From a checkpoint of a small image captioner.
Model: 3.85M parameters, 24-pixel images, encoder arch shufflenet_v2, encoder norm groupnorm, encoder activation silu, encoder depths [4, 4], decoder norm layernorm, decoder activation swiglu.
Data: trained on drawings of small networks of dots and links, 195000 training examples, 11.7 epochs.
Rows from block 4 of the image encoder of a small image captioner, named by matrix and row number. Rows with one number belong to one channel. Each number is 500 + 40 x the weight over its row's rms, rounded and kept within 0 to 999. All counts start at 0. Numbers have three digits each.
After each channel's rows are labels from the 100 images, of 14976, where the channel reaches its highest value: "peak on" is the class under the peak. Only what is clearly more common there than usual is listed. The data: drawings of small networks of dots and links. In brackets: how many of the 100, against the usual share in percent.
# p10: first pointwise conv (encoder.blocks.4.p1.0.weight, 96x96x1x1, standardized in use), inputs 0-95
# p20: second pointwise conv (encoder.blocks.4.p2.0.weight, 96x96x1x1, standardized in use, transposed), outputs 0-95

p10.76:508541505469438498537524514572486497451523465541529503485482563454514462509522402532547503506531481464508525489511551513464398434445512500520510499498587501506544442524472535506466457536433491469488503477437497388492554528569510481524526467510501474600428553529501510509516519562495422532
p20.76:552440473463449497505537569462489515529507470496528485526499521582494492530502502468512484480502523500408450478425525430462517545492484493557461501559512452568538421509533504493489501487492478446507546535496502498588541546432558406486437559491531416522583518479499473467499550453444473494
peak on: dot (58 vs 5.7)

p10.87:473528471491459429486457496459527563545484531487471517494475481447490493479511528458652577547430503516480471565514515525480511602502425447421469490481475516544439516488507446470486493488547511543549503500488527480461485498428513537516507511536550495464500481517506486502500583527577523419
p20.87:534471526457490547539494499501482524529481520535420545485414427529513457447396491525530528558505512530553494438509508534485531523533481490475488515486458528530585433456484533449483533499475454508498569452483464521465509490583516534518454512486533470500456527496412539490503580463459619505
peak on: link (28 vs 4)

p10.12:490585553562480438462569465518495476522484542536499517461531356544484488485498524569487493560487505512443501424456466441540484452535536492484494484480483492436498481501550480506455506482548542489505471593464514495478515514517475510522490427498499499420506511451504568471553493552492560589
p20.12:487555523533524403470587517515487548538526546556535504452529528445476479520522497509485445455511494507536564484483445522558468514428524428496455546456466412498465524534553465456504457489402492473513600477526497490557529477505466477496476492531509428484538453484494505443539516540512587517
peak on: dot (66 vs 5.7)

p10.13:503454453502444524448490455511526525510529559531452533481539423460469447589480559486551556532448495471445528440490556471580470438456435495408514498521506505529538465455590481450479567539564532454553492510519459510542529449509536567495493456508481502552492484481538504503489549507481489483
p20.13:507489461497495465473492509466544482497579542466474530497463522524523482462500512505470444459550530489536478524515505514492436423539496460534521606438483526528477519497488478495506464554519454479599506549521576426543470545565501473452539416525444512418490492516536482506476415531475521394
peak on: dot (50 vs 5.7)

p10.75:530519513507512498501482515462505545483511527470513572493506544458494420487537536501622519497495547515544437491469491486525479530463503478573460494543526551547453547474552474484478437528427501506530456488533414507431569499418505481459485465552547489524490527476468396494461514477590523436
p20.75:554415519531503383551496453484493527519525491517590475457564417512518591484552477488515581525514492459494471497544572507490501488528470486472483532492438457536492456454448430495520511520470422460472593476515504536520431566487530451500444528483497507524476483498553482528494538523525516482
peak on: link (74 vs 4)

p10.11:508448441473465515548558484519524541433551504547513558509473476435447500531473408461526509478479490528521485456454588457510493527487458458512528511534495504560487563550509431526513469546426553549502583490491477542512567459534510457467431470484506431509440554526574454490460525505536527511
p20.11:504553515499563489527492458586520459583565485519430443489555519531529485446457504546526537523516501488592490510537422516467461559470525539539516538465531496542522456504580535509525575513553560511535548520462507499448488498510556497481611565462486529528458503526474508483528524531549442492
peak on: link (65 vs 4)

p10.56:483481533507475551462519513464476469539511462580528418502523518507465538486429500536508552550484472538506518505436540425459547527530508507502527508550530495498471487583425448479479462488488555494569492436485466440540497440432586556475566527441442528457464483505547539487482516477534461580
p20.56:491559506470464423468486578455593530445473496503532585488485456474386564501543482419435492453457404469509485485496479463474464462482466436462533446472561477513481462523489469492597511445475492506509480438477510495522487535496506488479491490551490450514525492483475497477478454508471423489
peak on: dot (59 vs 5.7)

p10.80:495524474500492467489555569448549511494484472541494520438481454503508541431518456504554573537501477537521415512442411479550477518516511486460465507592526479491553446461532536579445525465497542473407496568471510495484550570468547457521542484492461483439481463517509474535524477513590480484
p20.80:541496520527469507509478490521530493541551507510519418456456570485548422463433424525538413518490536597495491501501506456447466550589526475520535531469510535552477497566494496485492516589589498487529514520527499483478482522515535420461523505516475534457471513520546484532588566500572494487
peak on: dot (65 vs 5.7)

p10.65:511485485512501534512498545401493450542452484501479437567519469469496504491463507485502435415514475509541498480581523550502561463507454509543527457465469515497536497603535541414511527472510449569497504486494460523587555438475479489461485599473528495545532537562524449501467453538463503457
p20.65:556524501482520415489443490541519500573554496541500482471558569394533486395531526547553443503566478547540526447545482476532487509463541534543518489527485594486503444493429556511485474483468483481506470490485449492455495445475472485542574542512484581531471503509515442500481553510504466501
peak on: link (49 vs 4)

p10.46:489554558512476409471510460490524515476513446434495515495490489470410532538498480477500533538474493500528455531568539477533432552511456514486537494479457484515449480474581535474478524533547536500471510606504560476443520590537467491582442448516500501530499421482484470428453514563524495550
p20.46:459534529527484493481484520515545594452514544498481519468574514538459506559507428458432461496527592462474510523474502494388435512591538502439505547462484433439482460461466495510515500498528501508521476491528466595458522535456469493499574522495498554496494504459506515453531573492425479491
peak on: dot (71 vs 5.7)

p10.41:546563541522535498479517468477516475551544475505491549446476443523480454507480423515516498526480489537500542531517513536563425397525533529576516465488538559478506474567508462521476501415426492498495510541387503527442484459481552469487627473497483536510485567492470534507481500499499453477
p20.41:542539540498453472563509522491475578561497468524432463455489487483510587530518506449505519461486474548485500457450521489476467516474492464502536511525515536488420479541454561477538568518500475504530459465487519494521553456480465495525422495526497505539558594567503624560429584476496507480
peak on: dot (41 vs 5.7)

p10.95:509464492457481460522532472451456562510500548568519435489517450545418564512438564555496483514537526544477500450516520470501459483536568482470475479519472515426535491497540507498537498529508530443559482436484491440517421574491481553490406524479574548541510458477557515452474438510565521512
p20.95:539503490493511462526490533542505434484531517568579505525557484484505503546559537567502539544503571523514592442517474482466532596485504546518558522473513479495412492469542589541486414456515521531531532532509487529504517498468528417487526487404533485487529466455547471441499516489441458500
peak on: dot (78 vs 5.7)

p10.30:511540487469526475533487518555506544544534506463481519426495443495460400515569617558530535489415494452496446447506445532477492545500530464594506513571517483454473489416495532453474559523516475489528479547483549480487462480546489545534423469522449579500505505508526479471491501481513454520
p20.30:465531539533504477501464531507537499478458521415507471441474524554480551564533472449490479466481483448569458496489537519494456452545563471514516556528478529458535529464523441547514511490404528523566472543475555504495477477563490523469469519577478492584537519527608491498569406494492464477
peak on: dot (76 vs 5.7)

p10.40:480520562549497437425447514559401439535559567504508547459553554568446495470570459523515512491498497568493514476520543574510427456532558464520451502523465487586471504473519486452547539520481512493470478550503477530499506528578498487471481450436484432521486481462487473475503470499527507436
p20.40:556555511525537461478515488484458423563538430558449454488597516467471550510569445447509503555539561480440544511566512559440467553558526469448433469504555438423451451487474513499459517505465501538510483516470476521497522428418495550517486484525493525480530486520521510484474512502491452507
peak on: dot (36 vs 5.7)

p10.25:532568449515490433391511516547565502507493555535537531483471489508481465522513554560538501496438496488473459522531481509478408505517530509513465497508507441478507580399521505507506486510458515466517529589474521500387477511514403541546500444480462546491556443484501515476511529512502478577
p20.25:478514481495505505522513533497518527427469504433576512526453494546526477502509507523467503448527566423554429520430555518563511482506423519492490524431465486550419517461542468520560500530512451480502477474456481554542571522388512493543476428491437523542501488506495505502537440527552453567
peak on: dot (82 vs 5.7)

p10.86:535545480486490476419535505485452505546490508476482517577532504548452517493551568538470498485501526503564479557506445507468488530518550524464526516446473491474402446436581465469473575450515557403538446563468548497494442502512472464514476462566468519566491508485471450513504528503553546441
p20.86:482516532540527534507520460501471516505496531532531466505536511489500468543503501523501566552536445518540497452565510620575553549459542467493567523537462621536507549504485481569530517511465475520450497495538545514468502506547469522504482472537615483596442530510534492500538541475531574509
peak on: dot (30 vs 5.7)

p10.20:497540443510472465505553495520506532559488503579490498509553468568500524520535489569514491527536545583514447523511551443498419505470511488443524524502480445465460535438498490466450538457512532440491430496539484512440512500492459469566469450549446549526497534449497462449501470440510479635
p20.20:557533490454427474472552445498454523543506599507498573524496508482526507548577523545547487524505417497529555513527434461420553515491592566519541442505433484448592524484509527504484503506513533513495483507506486488500520393459523467486499518497513503406490477481511486507484521442515438494
peak on: dot (58 vs 5.7)

p10.8:494447463467529487577538496517515444483492515591505469516498533490556530483488436539510439433536470550497496450487451467528509460402520482613523447477531520544521540488468430502530541486499524497517535493475507492506416475416506561517521541485521441508521603458553435489495454529503519530
p20.8:507505501467416516549499461493505508508486516491397456516463502446520476491468540553530549489527521504603510515554443480521506528560527487528525491538503629568488461511502487530524502508524545529485420498460490468527507491505544570559481513462514515552525532550478592566433449561497512559
peak on: dot (74 vs 5.7)

p10.50:467491486490431485527480549459500466465547461469438511459487601524532484525522438500498490499553501490559464553539499560379516478549437482466507514530509506513527477476438481474514445475444505515546511499475523484510554520593498575495521527532522522448536520488501507490600493461539375489
p20.50:504515488491475495642460448444449572508497498486545474514475484517493518485506519537521541531503504507555534493532506539523569488498498477490503426492470475517497452524525439523575475465497522364503555511512481566473445472477585483479512496505509413510512558451559491447563519487423508464
peak on: link (66 vs 4)

p10.15:518652561449515493478463469487551522540465456483547516485458540622474421505508563501495456486571488464526500498490475538515498532504484541498480497473463446468476540589530578533496510562536479490506459509497507550526486481474539462459430469542507475497504452428463481475465509442493466479
p20.15:563500482501492535394426505490520552429470436547569457464518511492478589493510535471507521431534504437499470451548547462536566551526558509485525545502433494536495523578475496512526485518514499504598573496494466474497512489518493527490537535485515492521480463496484421487546394519478446488
peak on: link (31 vs 4)

p10.77:541525419446550507488479486542468507507490501489480567550457473500641473492534483543508528543454505510432560499473561495555539497457568472496474513470458511477480587488440548494560423447479433465415454532530491503461539471531496490549534457533500507504477545439523552492456510500484511491
p20.77:489539546512530526536512492494516485468439541491435467503516496502499491514515477484507478464524513497483518503546447494474478498513557460486573453602482444472521353481555455478490430364500546451436473446491469517545485469537512505457535446448501493500512463506467510463511428432478445501
peak on: dot (27 vs 5.7)

p10.84:531555587504607440523543558529532502506463427493487445496444483475476495520507526554509607510499469475514455432482530513486490434458533536514534454497504571497475457486539513519531471527563483518496531428563483451483490486525533427457481506462492535494458443462544539502529549439502501414
p20.84:634543496546593537425426454490540561526572477514443588468536528466506488456523478468538476456472492487483478471509522554520560462577463524509442455529528473525538421527461510526478515460513434499489435505515521477497461490485484561492481454458502554497517533490437505507457485521520478501
peak on: dot (63 vs 5.7)

p10.23:497506532497536463551523503461503478468531514553501498558419411496493558510485447470461451496456493493434501502569573516493569457503500512587533507457412507475519567589541497438505478468590480507495435482536505490533559529469535412465526525527496531449453514543520452521459473530476494483
p20.23:444539524551490557468521526529490493433492571476509473518487426547525451509410506517471480443438478518514397542418492571488508492410476520513448526470527548510526537479530473598450599527452540531445482545518475577466547503529485523484510509542478513467496467481532497501532516468499479506
peak on: link (25 vs 4)

p10.55:524516568516470499493566486519557482471461489505481506478508573457434465489494482476447481484422472467527529470510528502442471530546487508528506511574618449503526508558482489585527495476566565476569456469534494550467460514510553523482441423495429476568467476517435432505461529527490472537
p20.55:527519513507488442493553528497549439473473452465504515504505464551516514607464469524562507514561492492486489524519449510476498445486476510470521473415511485502500439482480449488481452470525455412410430427477489393535473523463497571498493438560441496449499502500454437497468562470448515487
peak on: link (34 vs 4); dot (29 vs 5.7)

p10.43:490526427436520552474496485586586488543540498519496516486512482454506500506478456507461491509436473521467574434471525484478491472513477502567586495457452475499568505518457440467473475506477515475503463470497512555526558519514563421542538546519586532585439477468517524414543467505534447475
p20.43:509552520528601469506520482500449541504470469509563482563569460520537497535542501529511461525546556515567472536521538508499538547512467563537427467496520531493432461482509531513492519429523612481491515386510513466504527466489475568499493493507507409580515549493509562461513509542449515484
peak on: dot (29 vs 5.7)

p10.49:491563490490524588500481486575540462511512404521515484485512459475452432539481464538525556490482509548648508513502437492500493542543535500477574499561519471432562490439483469546486481516456442500540482495461574419467481513470504507475527446499488510444512587478512458498505507478489488492
p20.49:508482519467471527493435521538588463499573509525513454502558534513511525431522516489490499499495519493490532530483453544571517479508493472486539488492583473484526410493490451503429481517534417465513513536498502499548445419496535387478477565463502530545501610460454526489497512413537461463
peak on: dot (29 vs 5.7)

p10.33:492397480483533523491507639558476477545495510512490540488537441474534515534491492534522428509506566540515494547486488474492518470502470476520561563513493537501491460517479452512398540416514453429577433466482495528535481486597507545474459515540470518506480506499515443522498454501478513427
p20.33:474475470434413505478548486511476518511478508464459475513410536463465465463499536450533426485502560550571548490516454437529534442422516412536479531488566466503530483517544545498470427517487484506469488508492526398472536503499467570501481522485496555576491559466523473494498517570447521471
peak on: dot (50 vs 5.7)

p10.34:519519476533487515507495547542456514489457568526513508469424463488462564501577433485548507518459466431480523470565513491572556498454472548479489444490568483544538493478520511473391469430515476452478545532499530433466505508496514548477574495572545492487468565511524530498442453503545483414
p20.34:568522570526429502491537488495580450513532487476416515535436573492497462460516565503500495435477455526557461502472525419479535466496478597536572542455480557482443570458517521507526507510530531500504550489511517506506482541476471529479463550428475508438508548497431489460562535481537543488
peak on: link (27 vs 4)

p10.36:466479498497505514417486480580586515430557512471446534556498606495434511499550483499518553477484522433564504380514542516444494381499493475459482538499511481480591547518484482528472472516519483482526496543457520478523533536502531491504434466565488511496443518552499488505478505513521455488
p20.36:504401502518518537504432421496476469476493453549543477520565502521492521455515490452451551472484477507443508505464472506486499536542473448468507534494566461513479472467549494407551530503574553493465593455471448481405482456531571471510532529435558541524490416487450505500495511493543526471
peak on: link (48 vs 4)

p10.26:496486529507548523531563443579544490450528476530537404438513524476504505516510472510530521491419511480491505523572398509419519508514549519509530525513502478422472595557475467495458560438530482465519448479468480480447532451564454472524587493448499516538554493478507507532492523432470516501
p20.26:458478545456462452533536559536588501498498458481533475466547489499460470449503508486499464449489489457474494437491505472517456495477543449409495506469447378450473476413462438503435493536480491512483509517505442529479484475484496371510467487422489462504488492463428526491486448524436504512
peak on: dot (30 vs 5.7)

p10.92:503529513519489416430476469488459511536542520427510634441456531529480495519505460477520597478467504535506451490541495501513465401553497488539511498510422488554526498488577509532539486543515512527488475568490579508492540558545462484536550433480507456436483500443467490444459496494518500493
p20.92:537502455510531525467489509463503522459450506469570527464488513519437557505486470457397563495464464489433561449459459539506444557472521354463581511466502487485478546553538459445460481474482480476547575484491467457485483488459446485491488453523448515495513545488516565517430497498499528488
peak on: dot (31 vs 5.7)

p10.89:503511491517526561488549462507570479470420491502500478517598449511492492530480516501519419455440465509523506476502554492481606477517471514535483501479508472545508487586445449490494467462463445546525588480502473456504479468473548510486488537428462547554523484638509489511473429549481499508
p20.89:413415502483536521526560508433567528419428469493479466480523472453460474497533437500428480486397491438445468503483545484523471488435443561481497559456524477451463565480455497464554473504523500532512483496503504465525482497537543506479458474471475415479435485516438462523515445489503459501
peak on: link (38 vs 4)

p10.91:516468392488474538407515547539547506472518505561507472433568529494503467504471550592537495535499545496494476532459445499429511414428497525514497526513539493525531510471506507564507543512397492436518511442478501492542491509422526504515540518519423436535525513450500499530465544498554499546
p20.91:548560545486475467521455472483510512516526503497451488494509456510577422441554494540485386550568421542542568592491490460478577501529511487498570494488417547479511513474413536526486499535497584478489516487487518490526459476523483548518544553468535496498504510530472521487454569485443485490
peak on: dot (76 vs 5.7)

p10.83:473503532530392440526507461461530524533490596470424542499567525494534496548537492474554549467534471493483452454537506484449527493538520493456501470572545489504548428461497495544510465560521506457506488601482525425538479545505465536492438511455527549408528454510494494444502529464446511510
p20.83:485495465441444510501462454442513577524489535491474482514472459459556565430482504595551535487538475506539497436521534446508563472491544504516496492549445582542554513569484557458515498432562476510517431435506484452478483446485548537507511501511520525522500473537493492560440578505573464518
peak on: dot (54 vs 5.7)

p10.27:538483478431486519433513525558497522448531488517538498544494493514485528468540517450482509549482457435435482456547480515465571471506559538522523441509437546547457563575468495459550422483478570482479481458519548536516557474570457487533558418427480424485538512550467512527473506514519525456
p20.27:603517476556478398505580514527615522451490531480531410469566437491464467494543529511500519448465466491450556504506513550456462508476504586508487466476571441525503535459489565524498497564486505573515507548531479509496437524501498465515517481503544513477462502523503522545467458439521522515
peak on: dot (25 vs 5.7)

p10.68:305457499505538478466535577513484521470530497491604538481532505509475486541513524502487492511523642506507440473501514494513471491493476539481619530465473491515506467479507477493482532463492475397496481540494520508489464505505464502483469516563479495536444531501510502547491516486495462512
p20.68:489559313695377516491481465519591457543509547526474467523522527474485493504519536493522510516503499462525509458483488437504537520515508482472519519491545495502462479478462531509482526487458499485476510493492492529494494470495508515508512532550515476481480491500525504500464561471492500481
peak on: dot (25 vs 5.7)

p10.53:507538362537515541428473559512478486542516467494545491561472427474434483487541493491542495485510484521615533507528513476524539486495454520531522466483390490480524448560511547492477467493412479481490559506545499479539510491457512551488476493439543490543524509603461484473454489513528529490
p20.53:477528517508494467503607461550486526462514531484480560530461493488493468548448486522451473504540554543479503473541460494533486498477495517506490462445517478444528477410520463493536442498599466582480513559539497494525518503472541500416447507504499479477440414462414435512470462399534511456
peak on: link (74 vs 4)

p10.24:493557526533528487439480468540529501520527515407488555427486520465478499570558479410509516456462465442546512471521513492417549507527476487466517476472526529499519539507579484493461486479575550521463560534452551489520554533521521494458462458502470523392580505529465454516511506519551448433
p20.24:550515496502543528530504490500479540504435484533453535427486609424473521503519394464477482537529473507496451500544533556459479536561495449430497415498497502472478445457446523547520452419396500504473447461504513512527465489528508524460568506530544483525499483481508475488528420496445463473
peak on: link (38 vs 4)

p10.32:505465453485492472526543496498502518542505527483436545521526458539430595576475495553416430492518540533456467578476513464507478533506452500462570520491448543512478474512518495499452527522575461471556493504517487537523397558521503516504459510559453528503410490450569446470489442484483540535
p20.32:494444476375474522542528525511495531559538460562518592514519556463584468511499466569563560461547543569486525474504478456536496574528503548471505487439444557523528477470510508526554493478534449505461500503491499507492521421488515471517485502514592439470465469538497482495490538486560457546
peak on: dot (45 vs 5.7)

p10.58:475472570488418523517492562480527454489451420493437490422497465524494535533529492444477472540554468539518542582522499532544479528517418569452499502508614466536541421487588477536487528527529458458476460522515517559525487467465476454494529514543526478511470467491482500488557515417515484501
p20.58:458450537498638573558480465459573466487459454463486551509519567530489450436479526480428522483534500488445485563450471492505488433522507512460526452480523509526570447499475515495545477461507551485411526448492452505436492549530503559497475436526480516458488477519434525493486459495471463475
peak on: link (34 vs 4)

p10.39:524437510479481507544512565455461459579566447531527424486493506492549472498522484473427508534553510449533508454458484505501493519515608550460491462476586565504492464475520470525588532547433534476463536479562449421450460494472485462515537548470480537515526473428516522537507514496514494437
p20.39:488551509481543558502541536469448462485492507497441447482470462477511507589368506495466552585598438557479500527440483549474527567565494526451466524471475549423496547485451507494494500567487473555490515486483497519491532518483446487552522526438491558477520502498465520478480438535471468471
peak on: dot (73 vs 5.7)

p10.29:451475543530511519447502461516598485467521480466457519489449506538470491508511535406503559455514446522524473517526435554520534468513438520532498443501474494485589514501571445529492497498501558492513508457478516535458523587494504540510484530488494495388593568537415510449516489497532478431
p20.29:499535504466505545512497456532503532491526525492423557461499497511477519463514539429530479519544414530425499564505481475405428466443505467461499501457534474463534548524494478499558482438440501517440494445494601504530486538456505476511515497538510498391520479448507554482536391495467551499
peak on: link (31 vs 4)

p10.81:521464479504516508403455475495571524451529412480559505541491422511472520521511453469512504430523513533619497438524524512510482425443567460476436494498505477470527479502470543434464535502455460480486571510496515486547502519538510522494492536526546506471507500610508497498503479544614482500
p20.81:490551484479490452491595525512462443510494499517533479484525433520504585477455490511485473533486481521455492504439471539493483465493541516558528498534507533463530491432469472502465489386434469535508487452599547524579495456533434556452452554509461574547472518402524506464482466503468477486
peak on: link (58 vs 4)

p10.90:474585415508507489392501543488531494490491535476501565463483532551488453558548504548545506483501478446496479518519516499492388529477506450493489501476484498534420526424550530532493513485489499470488498628485562529455485560507430539588495409476511470510526485528491485475521466507499508537
p20.90:487428517494506482445560520488482463490513430472498551590514551532537515574503553550524533397511593471544486496482514484564551517514458637499458482467486515505467535499531436474449548562518417504521538532534511510514486499453517476492499458437462479501528487490525522491554472503558526519
peak on: dot (85 vs 5.7)

p10.4:518500475441524526478550491482471469449474527575517511551480541488571566408477536464475569489503501506495540496529498459460497496473543534400522452473530512468449547554653494459503495559539505516500515518497485502464537535502493502527435383466513476535483494440458530486466463492551499488
p20.4:492488525532442472546555491444457409433484626472526488511461550481498485499481518542446446466480455500459482547422500507463469492515409514521510518531419468504449493459524478462495516528419472498519485465507546586481541499513491488490480550538544459462539461485449582531471552496472556507
peak on: dot (72 vs 5.7)

p10.64:543542504495471540467490532488506482552467560555523481444478504569519515493465553578472454526504500576472509507457472478506597514447441507454547506485549440452442546563416487475498522488428513466480479461525430488547502431462550463507550584440492467541507492464575458522496501502474539492
p20.64:497552535504496545483581465542503415597554475577568538499512516528536501530491507568536494534564559530578527520531543465551531507542553547537476516512532621530507510513502523558505493593503494521541494510525537544507508475489481496494481535488546524517556490477556584519494460467524551512
peak on: dot (80 vs 5.7)

p10.79:501577557526485435492499513481517491495521512462511552532498534574450536514553538516530530450498482494453471506513432469465419493566497481453438464527492477475491476388527524519523505442501539521503498627571530509387524526519449473547510455478544480511523458478433514482505476521468556531
p20.79:482520540496448525480447502469531528455512582518465496455504496543420542498467595485504546562474419516442513438468492543511510508370505587567548557515504534496508489445471513600506414514506528513538541473472489461491518538529517475511458476499500572491473536517491515514461522550469482506
peak on: dot (70 vs 5.7)

p10.72:496533515517522430491583505485500492501510490436524514464484463527540511474526486538500580496491483440465413458528563503619464519439469514462443509567434496480493500419498384563534485549484511602508511510511478515519511533511521551527471459405509511503519517542494479456458527502496513531
p20.72:521477466474481452470506512481492525554505486483527571515507479536527532541481376496504470500521544522485479592494465515499454475531474479488506542523585402513580553529475412552539515591492505555511521509474498549488538561492505469496545570577501544473441569509461514528553448498474506498
peak on: dot (43 vs 5.7)

p10.16:514442556498472521553508457453522534474512586481510577479542461480486500577524505468538550551465518432471498528471546554474480487468482512459524519534568491447525467453477480422490502559436542481495471498497504346502508478521566531462515490483490546477592494493486508467517534543469425507
p20.16:504519509506526511508471465543492458475517512468475499520483443464512471515499528474499445507480490443547491512541479488487494410579507488504511573445506550558561577438545459500454540520567500466471573485568529454463518500582454578467520582477465577450512553462519561464547486552566515495
peak on: dot (26 vs 5.7)

p10.22:414513435491540511464525521517485518408491465529564532545463462579475498564467435493493560517502607534504514527490519499473466546478505438405505596536595503586470477447483453506493529473508505479526468496495560505464464473484507484562515529470483476475441466453526528523512490527476527467
p20.22:531498389622591556531520517479568612512495488443594586475443502469521485536501495500501524469506489515498446518522491470542490469514472518563524494482475516513526562547482457544491540571489488430474451504495412468490527516496516507514476518504531494470461490515453501500523519543560469534
peak on: dot (43 vs 5.7)

p10.54:462530540502512543578431607482522479474465479457474484501468581494577458511517506509448467529484529499498547578500491530459515521487451464543501549484508486562472552489451516444529415425476461491472516514439515555519600471515521479509522557535531445450516495478470512534526478425474424496
p20.54:481412496508515511388472558536523492509521502528432486529509530472523526426530531472486475473489506493492496530499522503489512508527503502524492450654519489519424444528559505487465511459543415523464453539547574503586450529571461498480463505486451504504546504467469550437531535537472523501
peak on: link (76 vs 4)

p10.63:488475454513514492451482497534514569444594516477486468526472500462440484541476477503477516496570462515490514541447598466556526446489501465493447472530453528519513477555521417472443568522544514488517527509592445423553476545536548533472545457482472523484444555415511466460507525554523514539
p20.63:542447506493568546533414488483555485510479448464518513545470385530540412521437499531556509470558562491503515467548553522515480472525504569553537456500526503533578525512582494482526459492556511501448498526458493430460475543502485468516550470423507523460526477537446500515502518534474575487
peak on: dot (54 vs 5.7); link (26 vs 4)

p10.37:494567536541487443405600470534519516505438514511518517486513480559445500576498536594562527522527517493536507486517489476516432476490474473488509527510500454383546498436518519492511476513484507448546511587494523534418508515493403498544498464500483514489491440436513474497486518453537449550
p20.37:499515517489483561540477500524457454476447445441496531607511481426550547524590589537493525453414482421492488586518529511560505447524519540477479472503499502468467481563585442511470531539531459505502501509481511540501494535449498559522517436504462480411510461532487522516526474508533498540
peak on: dot (77 vs 5.7)